{"image_size": 64, "encoder_fused_qkv": true, "encoder_inner_norm": false, "encoder_patch_size": [4, 4], "encoder_width": 192, "beta2": 0.99, "weight_decay": 0.1}
Rows from block 2 of the image encoder of a small contrastive image-text model, named by matrix and row number. Rows with one number within an expert belong to one neuron, the router's apart. Each number is 500 + 40 x the weight over its row's rms, rounded and kept within 0 to 999. All counts start at 0. Numbers have three digits each.
After each expert's rows are labels from the 100 images, of 14848, where the router gives the expert most weight on average: "responds to" is what is common among them. Only what is clearly more common there than usual is listed. The data: pictures of board games with random positions, seen at a slant.
# router: slot weights (encoder.blocks.2.mlp.router.weight, 16x192), inputs 0-95
# gate: expert gate (encoder.blocks.2.mlp.gate, 16x96x192), inputs 0-95
# up: expert up (encoder.blocks.2.mlp.up, 16x96x192), inputs 0-95
# down: expert down (encoder.blocks.2.mlp.down, 16x192x96, transposed), outputs 0-95

# expert 15
router.15:503502524530505514516496560565552517494467542507484545524538525566453544471525495512544560532527450454574551435507493510483519496560531512505437499426537507462519537439430495455530492445495501450493497519546546412548525512521520446556547486532503513459458545509527484497540515474508456443
gate.3:506512503507423467455548501488535485503466519535457493530527450500489478511458436551506471466537532432473486509429574519420525459536522488531473516554509514554497434539507471482467505446507483505579498447494471419459393537563506446501440488515510459457516491555493514428505483473530530550
up.3:532518521428473521471512553508539531484441496481537508403534557534485509529528392490469501488552519431486502469493528522442573475474563539449438521493538506475523510501471488467460444469538519470559547500488502403523524471571491481455483553563489553486456470504460494504521488581517493549
down.3:473498547548463486469433485490517543482478528519499550462531528520479464390466547419524459579535490490568513490473457501483463475519430563473511486497423469528469463508480587514498534484511459490524523574514472513521451507490491478484473505510566546522564475461521475529540511470508517441
gate.4:523505544509516508483442463527523506532549572544502522540471460530521501492519513571543517423417466505501471566375523455534563534462501485508553466511491397528523544455499516519533554490432557468455544542531568535528516498432409528508487448586484462511551544505561521480435478384445491513
up.4:502492513488532512550434507558455537523555601524499484523481449518461487480512541565495497492407509541509486575418482487549531555457467545487571505524582485537557580469446536439514500515428517477464488585520529547527519430459449513494544465525497476500512493467537539478433432407440464489
down.4:507496483511546517513507580527511440474541486511461497483468546464468454493500480475444481478530523519484591451558505512437455448474439586557477538530414606499416486479504513445501482509535476550489505452464497507542579502503494501499512512512463516550458486515433509514509533508547479402
gate.5:543463465559395547541492544538446496505538566528470422559501452526482445451520513488560467497445504522572525501506485522490529510428471491497514497472530526515538523460522480480444567414489595497472513547535547480511515467494509480544516446440520472416481436464532552437504447503522476483
up.5:394519525447514439418496452442548480490451448476512595479526501393522535539515460540459477515515489499474502530499530509521564474509581506523511513495466491445468450501552520510581445563497481501487491468453491535470501545462514507500464550533539557563550544509510464540482518454532505517
down.5:521414439509397457541547565530508514465525442440535408464496490490477461434480571521527510499423579556491494483466468468480464469442523510545552502513480483543476556512562444445503560450444453499550456523467403549432489463508467486568556488455495488468500512452520495484504480509442558520
gate.6:491548509467492441539567449474540459545490489519440485543471569540543554504494497527452522478496470481517454491474393503508437540523508454507613406496515455560497520480489547508478434527575519512515569459510491388480489484466474505528513535474468422447532494526512504506487511503393555492
up.6:498489586482535431483496484474549524529438505498587488540487473496518582518451544488457560473488523496469479557479575513580501425532485508505517497445512437493514512521455465506538558546549528446570495514517513457509487521445467475540489564500432507546520568541464444463512475446534540479
down.6:544474443386435459483506462476454458550506509474533467554518514584516546545488552523496539506498460477525422579474490529558504501498565473418577517540568508413526444475408472607462503506475549484492514456545541528481479554480479509460469471538454501466493512477549501463547435529497515511
gate.7:462481500517548528479440463473489471533559480434549516471497482490511519541555531495504573517528487458487492504524448466542446531513483496421520516489512462481463538479453522500438509472473396475527495490494488532499521499361521553430575517470507468535508499498506577624408524510506569500
up.7:526496517519381487457530460462532516476425505564451524540470543514524456490496446542507514465542478499453491533482553486509514525548547487463476433506457526521510477527555579512530462495489509536508509448492526405474505482643550422475470516546498522463476492492542466423532452460479476527
down.7:576544515529537433413476495472465434529459485529534506485463496471568455504508489566465547482466496521416517499533428526527520516490523540469483490573520530474521470515485458517494415492462500442434487478571525474485549499495540482525486447523501454492433556503492558511474515501510487454
responds to: nearly full; first side has more; stones on a line grid

# expert 2
router.2:512419544574461528520435471479489474559441505519469473516498539512524577531559602525507557508505510510522529551539498563462560514478532491535594528486551501498496553479539541519430503455468502496489503483527414446500518551426569487483397497434487456520492451453486469530453445453488483444
gate.3:576517517543552497504473486521450472511513490489500522503461526540567517537513494535523557525525475545539479462514507506498419566505462473466587514365483537451536530448494539577487413484508443505475499490518481497500542470474576507457535520509435504476439499461540508523509562504457486460
up.3:386508497449454485463562523452532552500477516536468529487540499453463478467444483501467453464497498458455472525470476464524589427504532467534431500619531435567471479538487459458518568541503540473515520480492500479486423504531429472546473496517546538491538483514483455436527475491545510521
down.3:440509520549535502507491534482509431515490434481458408489478540517462451405490509431497496565490519532501485473543544500455497605467484539453499521431481472500502488487545532520467515436515471553488478460405433509518528456458445474496550489471518434495494554496501494492423598537499539481
gate.4:578510470486473495457514512455519417541525552454509503510547448402488457478464514462537481475439508526522485464479571513449478457454505551553468559541479511507424434475500489417534548499471559455481475447440454526495484463447477476578509511517463474494580505498468550519485494477543471581
up.4:430485548535560461549457492506480543542431486487505435527444522565524534560477512565474543528589514477478529533494486553528521516534477513419594460479550511462523557522476471540494531536501431493521520479564513457466496532546509508468478474508445479496434522537537418486521509480474501456
down.4:490515461496463550473476489517444488427525479490436562515509467475502537517506531509509474483431489548547474521450486483493488516460511462582502419428504471546497539482484496431464448544522534536577486565496625504584555534511414474511483522558477517488622500469472523461415508502455475452
gate.5:563506522419493403504497471444525456525528473499512529477511494472584571483546543512523508466471445528561493489505399520475472542495516513423516427463489435504522479446553517575511463539543565469468522461532481495526569496464411500533480483491501491489540570480543517515496532531449508484
up.5:522493518442501468528498518496517492534571457489550499528465496502557578489529512516474509458476481523528472448525411509491441508484465504477493438476468429522559532452509532552523409572541545509531504470523528516522564452487434532528471497494481493465525537479546515528476561534450506477
down.5:583512463527494539457451485514453538521476501407536621487525492524428459506543491482480446528509520520426490603543459435465540519491585459541475517504489539436499497535437531467467488505467522443491492536467467457424442477571555520494508580495484574537543510498508504465587482450527513458
gate.6:440560457469563515485571482439543440517520488492508530531501575549529520537506461487508486471579438460520462495473495429521516545545469459500426504523459441530507495481443483533494396447530485469542560552500551468464508470550462511459495460536508550445533542520514485481526523438465562560
up.6:549469540448462483513475602505445448529463532453493480543404509561550534573495539520511505490552496483516508477503465507438478524510492513413631458422571534463510514449566512568503496499510476528449482562541459433511512496481528481459474478470434462493452522489501471520496504504546471467
down.6:472467530502530525549513642512510488517457530438482511505480493508503561543472492471492546553477453477480495388580533508479502430462466597481553557491484456555474504439444461500505526463499481597498492478514421498463515469432553482459462570494547460513434492470485484509523500457464494520
gate.7:554529467502590515511556529508495484478541543424519507461522434439459507493472459475524523552453513480507502496510523465488455484490476529576432528509480500492519461539432473425499514551517459512557482484412448536509448463488482499517538521490487522523521499499462473481512475553567517463
up.7:489480523482508462515456541504486528559449509536484494529471460538500540544484522520499499479511504567455490500467523527549507458514513502493613460492510482546476590496473509511524503589467536449444498510618510438464510463504529455545522449540439442501516505517551442491523499410497489480
down.7:467541477489471534483517502504490477438441421493475484520500449489481540555530519465516491485469492513537490498392522472502464468477460430613438504536536488517527470511469434505524466507549496458509551483492550495508425560501464514584487461500451492480656560555490481448444497520513465499
responds to: nearly full; discs on a green board

# expert 12
router.12:533452551501518467462516483479495517541461562489483484541513480506478504548426472438457495500499539523430539540445528543562533499478488581519549477518465561467495516489427443515458506497515474507532500490534500515437426526474586454506527486470491485480554495594511429497548458499542485539
gate.3:461568465531457607523555468531542469466493486565503547523486538520494504442612524530544512463525484456604453453499472478498496502529497429475416527437491454537484548540517565504488480452508534540504526533516514480525555495547509522520489482536487544509491503400476537453473555487485585458
up.3:496505536466505531514506449464510553534508434494533474490474484457440470514530536456524434411474540556544525498515554537551467441455418538522465549524490483476509508587471527450479528509537538512571511521470527547562490465461449519521531568528484517560549506497439461504470529535530592496
down.3:498522510520416535549449453478485519490506467483451463490521483479455501463537491580547509513507510496507446500528480474531533434486451461460440465502524530493476515494620486522513528443473564512418567453536544557543558520509509443515483471503495472525534443466479483503491568491556519516
gate.4:458538518493463573533551540539552478453429465586524553491517562568505519463522485569500545556554461472539477500543416447533532535551545474443500437499521463527470513492501519550520442429505481535485508525516563472519559540560487527456451465526514589470462551461503518464491513492365531497
up.4:488495464566479473485474471475506516488538557434449508556430436472519506429530573548548478485513486529509521456498561482445420465442458476621428599463483491533501501519517532457491472513471511482501534451494464474454510480526477502571469463499536440491544447482507536520500482504614459460
down.4:542479522493500520489466505498467453539507469483481502452501496526517515499519513476540456479474496520505484483523628433540439497435376583573514613544498571486517489514466539552500474525542522527439444453546518518510488542540512475530485473474528487473575550509445512551584511560665487512
gate.5:525497488518535520443471442497519528496486415524550546447495598564497523531498386499475518499480492489513513502556504521524461502592480500511493516536531478507494509530474537486522435524501506462527458505520472528553497479472530452497503454523483623521448510511498485492546465536467490469
up.5:491546498585543555479530480495531522504505459537529522494485630569500577481491421514503549496501511502498493480568522487525463506633467489549483535463541492495503563521456538475482439493460479454525490515547525516565509489544583465464507479523469607516394494516491502472516473522461530465
down.5:455545450470511408475503512477553461560497559522464481487508499497572492527501487521492533506553445494479472496435429480481528544404540521465469447552487500538526455490624476522504523519482483526438624420531493496456446536464487480524464472454504461475555535468541515487571468508539461528
gate.6:454538543541541542482608472564486498460480429588494449445507637481494537485523431483464564465470506548494464479521505522511528505531511488580469562511520498479523530523487537487507430466537484539526508520482548522518516482496551516417522505419474605546477495500446483412516518497551537459
up.6:525527523473559489442586460499475481506485440532509450447489612482512509539513422431464513413466495542457471548472510530540520514489484499554549487572517500443512523510469547487501455499569533536545471535485579539538509469434501536451545528404468524540561499522471499453515490475535509529
down.6:551500393462491447427498510465466471570488502427469566480483506479560511496494506475512467510527501492543479501457541528543528520507520459452471473533455482487495440443560507561499542501527514530424513408494455471456506448528512478527507464493534438362480515480562469500490517527530519501
gate.7:443555470561508595485576502516504477435512471504526498473427544463496523417552478558516496491501455467563464462515518489509498557537541431591470497478420420518481537465507555502489413441443567509488530506474495477549548476547502533449500547481508538505511520455486524465480511426523500463
up.7:497524499467491499410571433467546488481375455522488552490551548511500482479520378514521464470539458459478481540436544525522518556506512466558445448508442446477461444491517424514482429473531580457507511485496526458455500517499522409503487584517518592462565551537491472455535505411567522522
down.7:527526400454510457425488539559528445491485479482473483499491500446521514569607544459526495515492491503464561484474520540458521506489569528516506495523539554552523524520510459501513534499521452551533537407431497498458533479549476511484485455484538525463494552486433530462465564464514476523
responds to: nearly empty; discs in an upright rack

# expert 4
router.4:549491500519476525500500440491546528435452502532545482478613517522507491467493445452518587567540480468485495471559512475506507481532507476457432520503465541439503459564482437522468514459459453514515524475461450500551489521562583475485494521486517559518455479471489478502556458530494492487
gate.0:428503552517500508500550452525530503520510453483548520494490526506494494607489462498508592455567497360475484566519519519511587480668504425521508521467502495499472552540490437504518513502500509502507517467443455440476517556538497448452539496520483524518520559517454502484453473485562577510
up.0:452506514517476512531523433490519531500530437502528503475457552474509511572514437498480578459533489359491472547526530508560561504654511441539495508449526481520475569543493461524537514489544486487516524482456475473504522523526496491428503511531491528525522569527450496488465476488557596503
down.0:500503560526486584441481472482544480536450530500522544459490496461529484491557477534560532485443477467469459471438490395444594536501475566537438463477425509531494514450523513514538501513481533501485524442493577515483504489426502501556499533501523488500588519447502505550467541459438471465
gate.1:466516495507491508527504484501487489458476441514506487472485557552535514513582485532457593473531441443553479454555487511546532526659521472503511516450552509492489542504500550539516483444515480543495537490462511471499629471545510566442461479474517538488450537478484501492436513491524558495
up.1:554495527503489503481485515524528495520495537424475490506543404462482461460465548506499501519428504626540501471460537497480397496334480524541505515479432509459538464473502553474508520500501537473538478546535501498493434517452486492556446511465460462495524471504497481479562462522520425471
down.1:463534517413582512551498541508531498410456472511552494523482508548550527562546484495478468480583425504492509504526480544470490506561538461439575454500533454461475470485544501556463541476471417559511521519509467530522545505525534508480434475465521564489408512507525485513531527517529579484
gate.2:470476455514439505493468485484457479477462485544480492522531462459466458436530450508527409536570526522485511548515498460462587503467514532502452512565469548521489359534576489468508531456497478515521444442470454547458514450492527483496516512476576537494472493473510533496461520484526468531
up.2:480500456496456510466446443467444503488481481574479480518511456456465487466564449488521386518520543476476524524509469490514561512439525544526428512528514525515488423502573493466510546461464523530475463461456481543488479479495506459483560491467595542472513510465450543455455529506564482522
down.2:468464494483530523518565538507503481493518477505495529565500427449532519515535561477529540455457516501537499459450528474504432503480531445543540476492548388561466539501494525434491423490488523554567509461453465490482469502508457562555450518458487483500463545507433533449433529491538537518
gate.3:440521502463475453461558540476484476507518538474461504533459495458508542583486502556522440490481494439443450576484536464472557493471554455524551477522541519506461512481543381523522529523447480499462530441436481463451471485488460432481445471544566476480515533548511560517451520437549522564
up.3:503512494549531427490467510504570487531474557498463526552576432430529491467472498546442515580470475542504507359490503537465444499563481497490498534467476481475540474452456442519455476536506454467457480443518546474535439470510502537593498476511500442495495445456460507581541472475474464486
down.3:551496542470506407490500508457510489442477443448508425484551520484510535548495552450516498466449548551524548459475510585502480550504505519447547520477517441497520469451460533474437523481488441546525445456545464487563461511483473441533440399555483465526476463581572488489533466485501539521
gate.4:490597441470462448449509482504448475511491498465462553511501496509523522503522516547470462481471502577543491473466450467491455544510556494554507502498548457523483508449520517479531402447570536458500506498512506464461522424429446465563514478531537480503529534503525541518514519459507542499
up.4:513564498442459523496510483505513507463487446514530529503579597445495458470542516475519517476519508551535539479506479546495511478496530515529457546479536488432478534517518490455515394447537585515526500520422477490546535480463513515495484563506513540563482536459438474461505490526467532492
down.4:477515470515536584525554432540504382456492530540408486500476490468484520529457524454545479522519465515526484476534466484482442530440574508563486641584540508427558522526468530473505466453462476482496467501494472493482479516547523507486509515527451483492508424457482507519574470414517426431
responds to: nearly empty; draughts

# expert 9
router.9:498519447562515483511561491508508502506575531471461520458443462493500544442426541511519458442510489582525438443502535526477464532503470452446439541444466410475496502511488499507477483533525569480505508498508406461532508425455490506514550541472471463550480485539448556546497471459461519490
gate.0:508539462489539472469513549468501471477417466554472547546525544565570518569525480503489540525509440481436499496450468489503527534540548456481504474488546555479462497505470445534550507462444472484404457542514456468477485517520572482432489509567508543443513557533533465497524479450438479525
up.0:437566470596495430420535489448458428460482508525508522530493477492526581495480520490524473466473495538459459498491516487523519571531492505454439490527447508528469476488503536540512471530469537478493488523524413516473543536523463455452490526498516519500586506519487457544506464463498489525
down.0:476511546566547480517458509527493489490554619493551536551475463486528460517441493470533584510466546484458535487501495474538518502543527478467483470443455551501541493515521501472495531469435548522511490525438473558474490466504536396506518586480499501505527477483450524521516444497452511492
gate.1:515485539425492527413393508422496464507510481496476567517540496457519462519537482471512470477476516503501511491473438453504546493450527584503486480570467523486439489388520505501526536588522503528427488413484504548503492569456471527573496453481532463439611500475542493542446582514532479509
up.1:539482505481565504572504516560509565529505495506628462511468519531493526539418487494398566537510485481444525563516525564550482452542481499508570536486552496507567572550401480478509480468467472471570513583499462483498468484514537492426480522518427536518474523522513464466530461472463487489
down.1:504490575489465527441562519542524519486506486444528470533496507489435472580482449477554492469496477545434533512480513539495492464422516555521545551497429461513552531485509438505545480577533489460531494514534502560548538553497475461509421551511480417529486414525531507522432454513509429479
gate.2:466593507488514476539588568512502472456467562442451500501527517531553475516512503481476506487516458516514444529441487454434505582515602432466526459512579446445445452487499496531528500482475535531472499550472388452467517434475514491477532549438504491482536493469477502473515435489458532538
up.2:446585538466514506542573564543489437488523485535397524541523503473483525512525488474560466483489449460500472511444437416474522565544528495506522516523583483522448458463534514487538508429493501499458513523460503513481555480504493471467533551511592538477512554461479535474472559492481584541
down.2:472594521502497496514579477493484404493559458509526505480478454456516469461504451455467539477521534477470465417484488553463458536505501573474419447505441494528493494463456509409519421558588452509468536450508457538528500493506507545561554576475461501544454527440477557497492463486508543469
gate.3:502503529479521460420510470502559433517449548466474540536549537526578529514554467538522519514492484459487458508429390526523566558548560450451523381486548464557421475464503462492596529515487491486480497566554491456475482490513486460509435430530556439435559530544490507479543467474466566564
up.3:459476446498484429500531476492522510514484475448457448464548523551559521554518465513463531487473508479501513464515555514500522415545519395541522446472517498442482503593519503516567490524492512479559540519470400355487455480554535452478498488441483523463470544535505479453546526483534541470
down.3:549489376625505527554486535455502463515493504481483435497455472522445460520557480503543533522517526560511481521575524518510448553532527504500517491504485535504496536512469484508484481477521476477518421447494577523450455477458482644462469471474510587566463487548472550475519522501546468487
gate.4:481524480547507455451513437539500505496511500487465582465537488478510557497465431527513448492447507512496535501489520522462493522486522493527485539440528494511496568594454540371548456513495518414557374569486448571529490393486499449535511501512536473527546430486507474496499396483490441513
up.4:549501479469499530596478543468496520514509545513520405524477498513480500532533582493461565501546480468518465513484501473534509477522481472463539474526514496510539439416526492613450531482509497586451593427505543429491484609518512549475523515487457524474460562515524493492533583465522540489
down.4:484492469437536485511464458520446523545479544521510507472486493533527499447484463515452546553567515456477509520499422518557504520542513541417494518501531479502517469535502571500537526505496536481474490493502490471481501414536492478572571451545584497544432496516441468445507469508362543531
responds to: nearly empty; noughts and crosses

# expert 5
router.5:535471529509446539530505560513437515511512464436522429559466459520492473473438540452543544456510472466499489538527537529507531471497473523540502468450449506493506465537483481493493562453455561564484586495519483506500500550543546512486485599466420486534421535535499517462504513484590531457
gate.3:528522441515556479509580467504481482466507531541424524478516557556530539472471451540477487527423481578507511445494488490471488523493521512413474580563506578516518537486482486501459491488478481468490432550537528572491479438503582534487566426474491491446498448505570502531525496478443471531
up.3:526528488485431526458472469468485521455481552587437468519528531466485472486506452419545477506552526439461528554464538483422562542480562497554514562565428567546471461544563456469473508460497491508529487476442518551451481506550522508516474504482559508477484483510523541461492429524538568514
down.3:567545509508510484469499469477487519447506503515473469520505463516516416467510475498428557544542520521463464533439496501489532540534547500602510616539486539514531464564608510457506556492511568521500526414460503447444408479558526470466543485500574472484512522520476476483474505468556538485
gate.4:522549499501507482462554435534521486465499512522501538420572571454515509498503474431466509541504512479499468461513496511525473510466491462564481548490517461448466531517470490447542459482473502497566418521412460561509474443441541435459554513495504574516516559521474501500543480439498519503
up.4:482538523486474515490612443501519510470501455508505508451525552410521466466524477438471500465502499497527480467501523486515517513463497447591477564505447490447500515503510498484504469456522530552567493506418523564497503481489550511416550527460503577504488511521479540484515496460540528482
down.4:540505472444474469447508527465485503485505500469523513505484513564518489435493458541473505473567481561505466513503458482477520524573616503444491410468523506470531502479586484590502524529498517486469516531510489471472523464546518484488475465536524494470481495452597475516438458529482496454
gate.5:516529534451488534510575475488477504457490445475487482455514536450509465522469494460481497449564511489494454553484520548540503479544510450466499534554506471526487535551508474500468516466607512531550509537430522500490443474563497449506544491485516532542520561495489450459485468514496551470
up.5:531534507557506486515450531541474508526465505476470519527509506580535493470527525496591522511557477441501477524529439480479525511577526457455591409475572521456473403456545581554518528408436511449411555495549491422478536494566537518496476505498486452471439499478524528501548519491491538455
down.5:460505550471523466492479457579508504517490424518527505474508580481537513488559488401545479555502476446497505476471410505537460483521498519587504573570415439460527514509439492475506457516522459533555431459493545517603498590468485468451470499488494528511552529469571528554431518579534500464
gate.6:499532478459498468449587484419530468487427527509470524462495540511537499529479450473527507487565450485509434505457473495486564516620592422478519443519521476376440461473507501528510480487541514493488511508521467433378486501504497446517520480506514513473524555517544432501554473426495529557
up.6:490490507480553533500482494438503493541492483450508500560461509559511456526509508527594523495633495411507461535491529505480520507618556469434602394472526477429469454492536494532438552434494491493474541447533522404440527526561498518469447508497478420461457501531527538487513479478512548497
down.6:548485433512472520521477534491439514479470505480565433451465452577479475500419510522476530454590518515515504489482532512544531509548545496494497411439559507511412472443552466574521558459520490498456520469486483462485519505505528505487503482465512471492451584570509476477472498490529502524
gate.7:436498517471483497494491438522500466455427495454493551497508511596563541543530488486485551568525496504500483467518501505513570548525580468408508495457488522453505446435482541507501476477523481497475452494516492511430555520491550467473433471504557558433479560476584493510499496393464572535
up.7:467491462467523511434559457509471500472488507514475517451515506377510500495488470471484461436425514538502477502474565517482417502475491494570427619495496488529487568521460477446518488517501520489630477570452513563534492440495468496539481489570483513439558451523526501481536489519489473533
down.7:466515498507479439536511490497560510469409467517446548500545512477423478485480445464505456422501536512491479499498515529439470445508508504515482538545494462473525536553482546462449426465496498412535480515474560515568479427549476474537535468556484516429523453548505494488480504539454484488
responds to: discs on a green board

# expert 13
router.13:520481447490460468430452486557479541506504482542514524502486600505507501492541457493442478453480608541440560511466489477455480496516434471443454493521531524479485495534502552473563499444512499414517435592488583563523486408505510492487526450541508474503436544446491498469483520545469539484
gate.3:479526509483556504559478588546476512451468512502490454510470549541486510486514563497472538488499475511577515392529478529510480501539492534475551542487563545490518561474507531551493512488534483563490547517553550509525553499538486591444531472487490480475436553477499479443476570522485460464
up.3:516446527495529403524533538548448536533521523440492466564445478530448536565486568475477557478502537544510518492487591525526463472484467509501536511481511511519557536506426513532494470519502481485522519508567483490430440471531529405495495451516437515505489524530512438479537461490557473481
down.3:411551514518519552476489546515456436563501494425531494507483475417446410479513535538511506504487456561549481497516499479504574523479588514485466489476497507457503586415514493565505456513466524567433504529517465486539576552497486528413521505442491486504473503437581492505481473491561504527
gate.4:488549475489579489592591594592466491412490486454423480551538500472469507523434497520449483520484506532475475449472474506475430479572471488491497456487621456487487488536481501479469506528496477466499460519474415477472534492530453462502500517485494424444551453444428397452576445485530523538
up.4:506480541468541534477528622558459549471525500372456490568437537483462514502543512492505488476443495520504434506518528453508479456523461503530450499525526526520531571505501437499505538499482477528558562508492451491514527502512525501489571593476506506499529551517543483505465557485530485506
down.4:398491503510486541492488520524515437481463543578558591519497485503531598472516483557431462514520474537520493483531503465613467482540544531538462475473478490546536377533422488507473506485507501400571491509485526489449439535489470583519506548474482557447526569500492506470540547509484514495
gate.5:573448490457514451431474486400509524578497493443508525560516417449503441504481513472545455471511509514454493582480554486469519472420516551512498473536468512492437458479506464484480554568493571482490494447487457541432448477480463455544472540513483440507550447592461545529483495458515442572
up.5:600452494502502458413432413385484507541487498473520537510568424443517444489453505461598472500472543484450512598472547493466532476438516559513484534548449510481457435531507495448462530524486541473497448468468456523440436490434489459523467537519495474552541442607459540551487476456514463574
down.5:497573544551488568521533466534511486461511427578477539473480556544445510484509502492469451512507479478512494443461535564450481575522436462465507473448440471476519496540492509500475437491524545461516546527603506413525521528533508545521488524530447523496492470500517500538505430422456487508
gate.6:497550444527512508540564512469495446479489521550506491541488501502535525473541520564514503506550425457511435415525432464558524534556528419543539476438539451491482529511499488517504472465455538485469580458511443433471531523492469550480492549431505475491537522545499573490556535494526521483
up.6:476500504509554444429468479424498533545534526473469506550484444480554544560491456538517486474501538533478488494438550493529485504502442470487524446496487496574466463549450501544519489546491506450510505484499473510439456492532458468600500427589441560504601486543490514553571478447476498549
down.6:481601472472539476380503478560419453527469550454446511477473511466559469514590469584468452456517523513523446519489507428557527535514466472432501556510535598585483535514511499533501555492464576490480531520509531446509531524442505478454521462525470467545535485472424500524529500469520531546
gate.7:530478509607553528445482434512470504490491514569567488434516492530481513440462448507535560498500521468488507568589517518568520481598506513530500565494510509483504519544489510513447516440475500503498492501515483507577488502470576481422545531493481536551492472539440513526415466482573496506
up.7:516460520548543539529482503538516507458538490484601504464479533549497549487496499464489487474552512508557535517583548489525465465549464512477415546467547506468501507511465442518460484385528520499546442545484464496595470498517524498451458538446500518506499525528424501524477439499487521464
down.7:549442538467569497471526445503520474482446511543524480521475488489441532524454496434537459521483516500446488525525584554500428501484492517523591446526506446476502424557523472537520499520488531477547465504568504548524525495517512523488508598572525480491496486471503579482573401584473494513
responds to: noughts and crosses

# expert 10
router.10:508600477481506493504453491501463467480450441543514531514503594507536518486599486491540562507526488517525525480506482510468517518505499527471550450467530477511500509468578510538514473433546517520519472460497588497553560546477413535518462469494542496527461491400530446510483528591507455443
gate.3:579456478563508446448497440485469491582525568438492511534465463546490473544431470508531525537507553452433483533453550459496482490506503495503523443510477525480534440510456437447509520502424499422496481497485480479446430480508528451498497495562441486446493473555516502497593462451518522543
up.3:493567589483387432419473482486521524489481492527454491547547441436523485479531497462471527528459556502497457513461485470531509499502480462526552463505543509541486429522533509475529492492523531501519550475517460516458440545556480471568535491553539485584529561467501495445493496407468487509
down.3:484490468448482546495522519488481532486550460502485545534504445403460485491565537528555553482472548521489486473453527524472521519450475496472471529540515517465469496461584453580528436449541519568488489498472582504497460587491482484476470525487568474536487513463476486528471476564562514542
gate.4:507489545523557563490521520486460441481480510423438438482448536527455472514478416521494440440543427474478492490502476547464508497531494492554446484506478511519449533488543524572561511460497454556469576428517595452531491520500460488427500446495484488410536485518503566497482514491581473450
up.4:503532468478405543486551488511563470458489484517485473433548510453576463451505489468471494555492524462526489484556468454504492556441569485523386587534437548462436436523519497474471476439479449503526507559439518502481493495556562492494622522488503526511506553514482570471485519508415536423
down.4:450498541467565456458512473527513554605483446493531451489563449523492459500477516496492536475493538454547447511510513469552533491531497528495586451549556449473536637497479537502511529476532420549482486533571469455480427465429474454458586497505440410481542504490489493452476487524548491533
gate.5:563510475522473494483449501455413545533461464458530556573442508487508461479503475569551497552525533484464513545459526438500505469536509473473494426458524496453547416536526503454516536519506600488526428539492446479507520546501525519571405546470528473502521436492539487472502473507537488506
up.5:480483498520549500525547494542566455482532503584472418453485476531498522545479528438476530470475479484501473483519517550541514515437539501558507469522455511542466555449455501542458495470469395474487565500553545458470503503550535494398566457486479532493537546529490502457577523468542489481
down.5:475494454536580464488481461538523473490491507492488429499499499439497492498515546537536510465553434538504511493503498508537478603544545489498526442465580552459513517466380545504514543486494397474510472515484505513531449537511458536442557513531561524467570569532533469483506541497496562509
gate.6:539469527541478514510462520512507520502425529459506530547525505526481502502524533474565550546527518507525514517468552461449530492515480524486532459493547579430638445506505511526409519454484513508514433522555446501492480572520677491540409500456491503491466447476531456481527457512512436507
up.6:494504511486478513485519478507493480542524575458442496536468447428471437411472587511518478477484514521499508484436553503488499547389509521528497496470414449430462415408482501477505566487509571460414504524507527430460436519495471471553503464496541470494552519512484561517572489520553502483
down.6:551530561522529506441487463500546533459480589554504481517538507485437528428503518524474494497479521431474544546525481534511414534477534492508530478452460516494511417530413502534543581515512464477493498523487514538476469535535499513467533544539498544528523523525563466492556481525418498509
gate.7:471448470587498503529534535533506519568459616482464473573466471517470504509452562540496503538501501505451503468486584507493506488471473506509523549462502549499569534485480474467442484522420464471535493467493405474442461534475593489512502535511412459494480460532506513529509448453532461543
up.7:500546435434539426484496479455511457436509486508495492395553478521546534496484455462496510439473472450500449552543432493551525551504519483463485450570494465510424535505494496552527504438471432469425521551548580509499483494522465459449598436507541543575506539531472526512525497484429487447
down.7:484520403496464466457465468483457536540486524528457559510495466476524443501522545540485482502554538522549496501560479426494510553496564474413527490513551469466467531470520460512497526446522567541490455412504470467504455490465486469500497480518553453514513472477479532440438481462498516534
responds to: draughts; first side has more; nearly full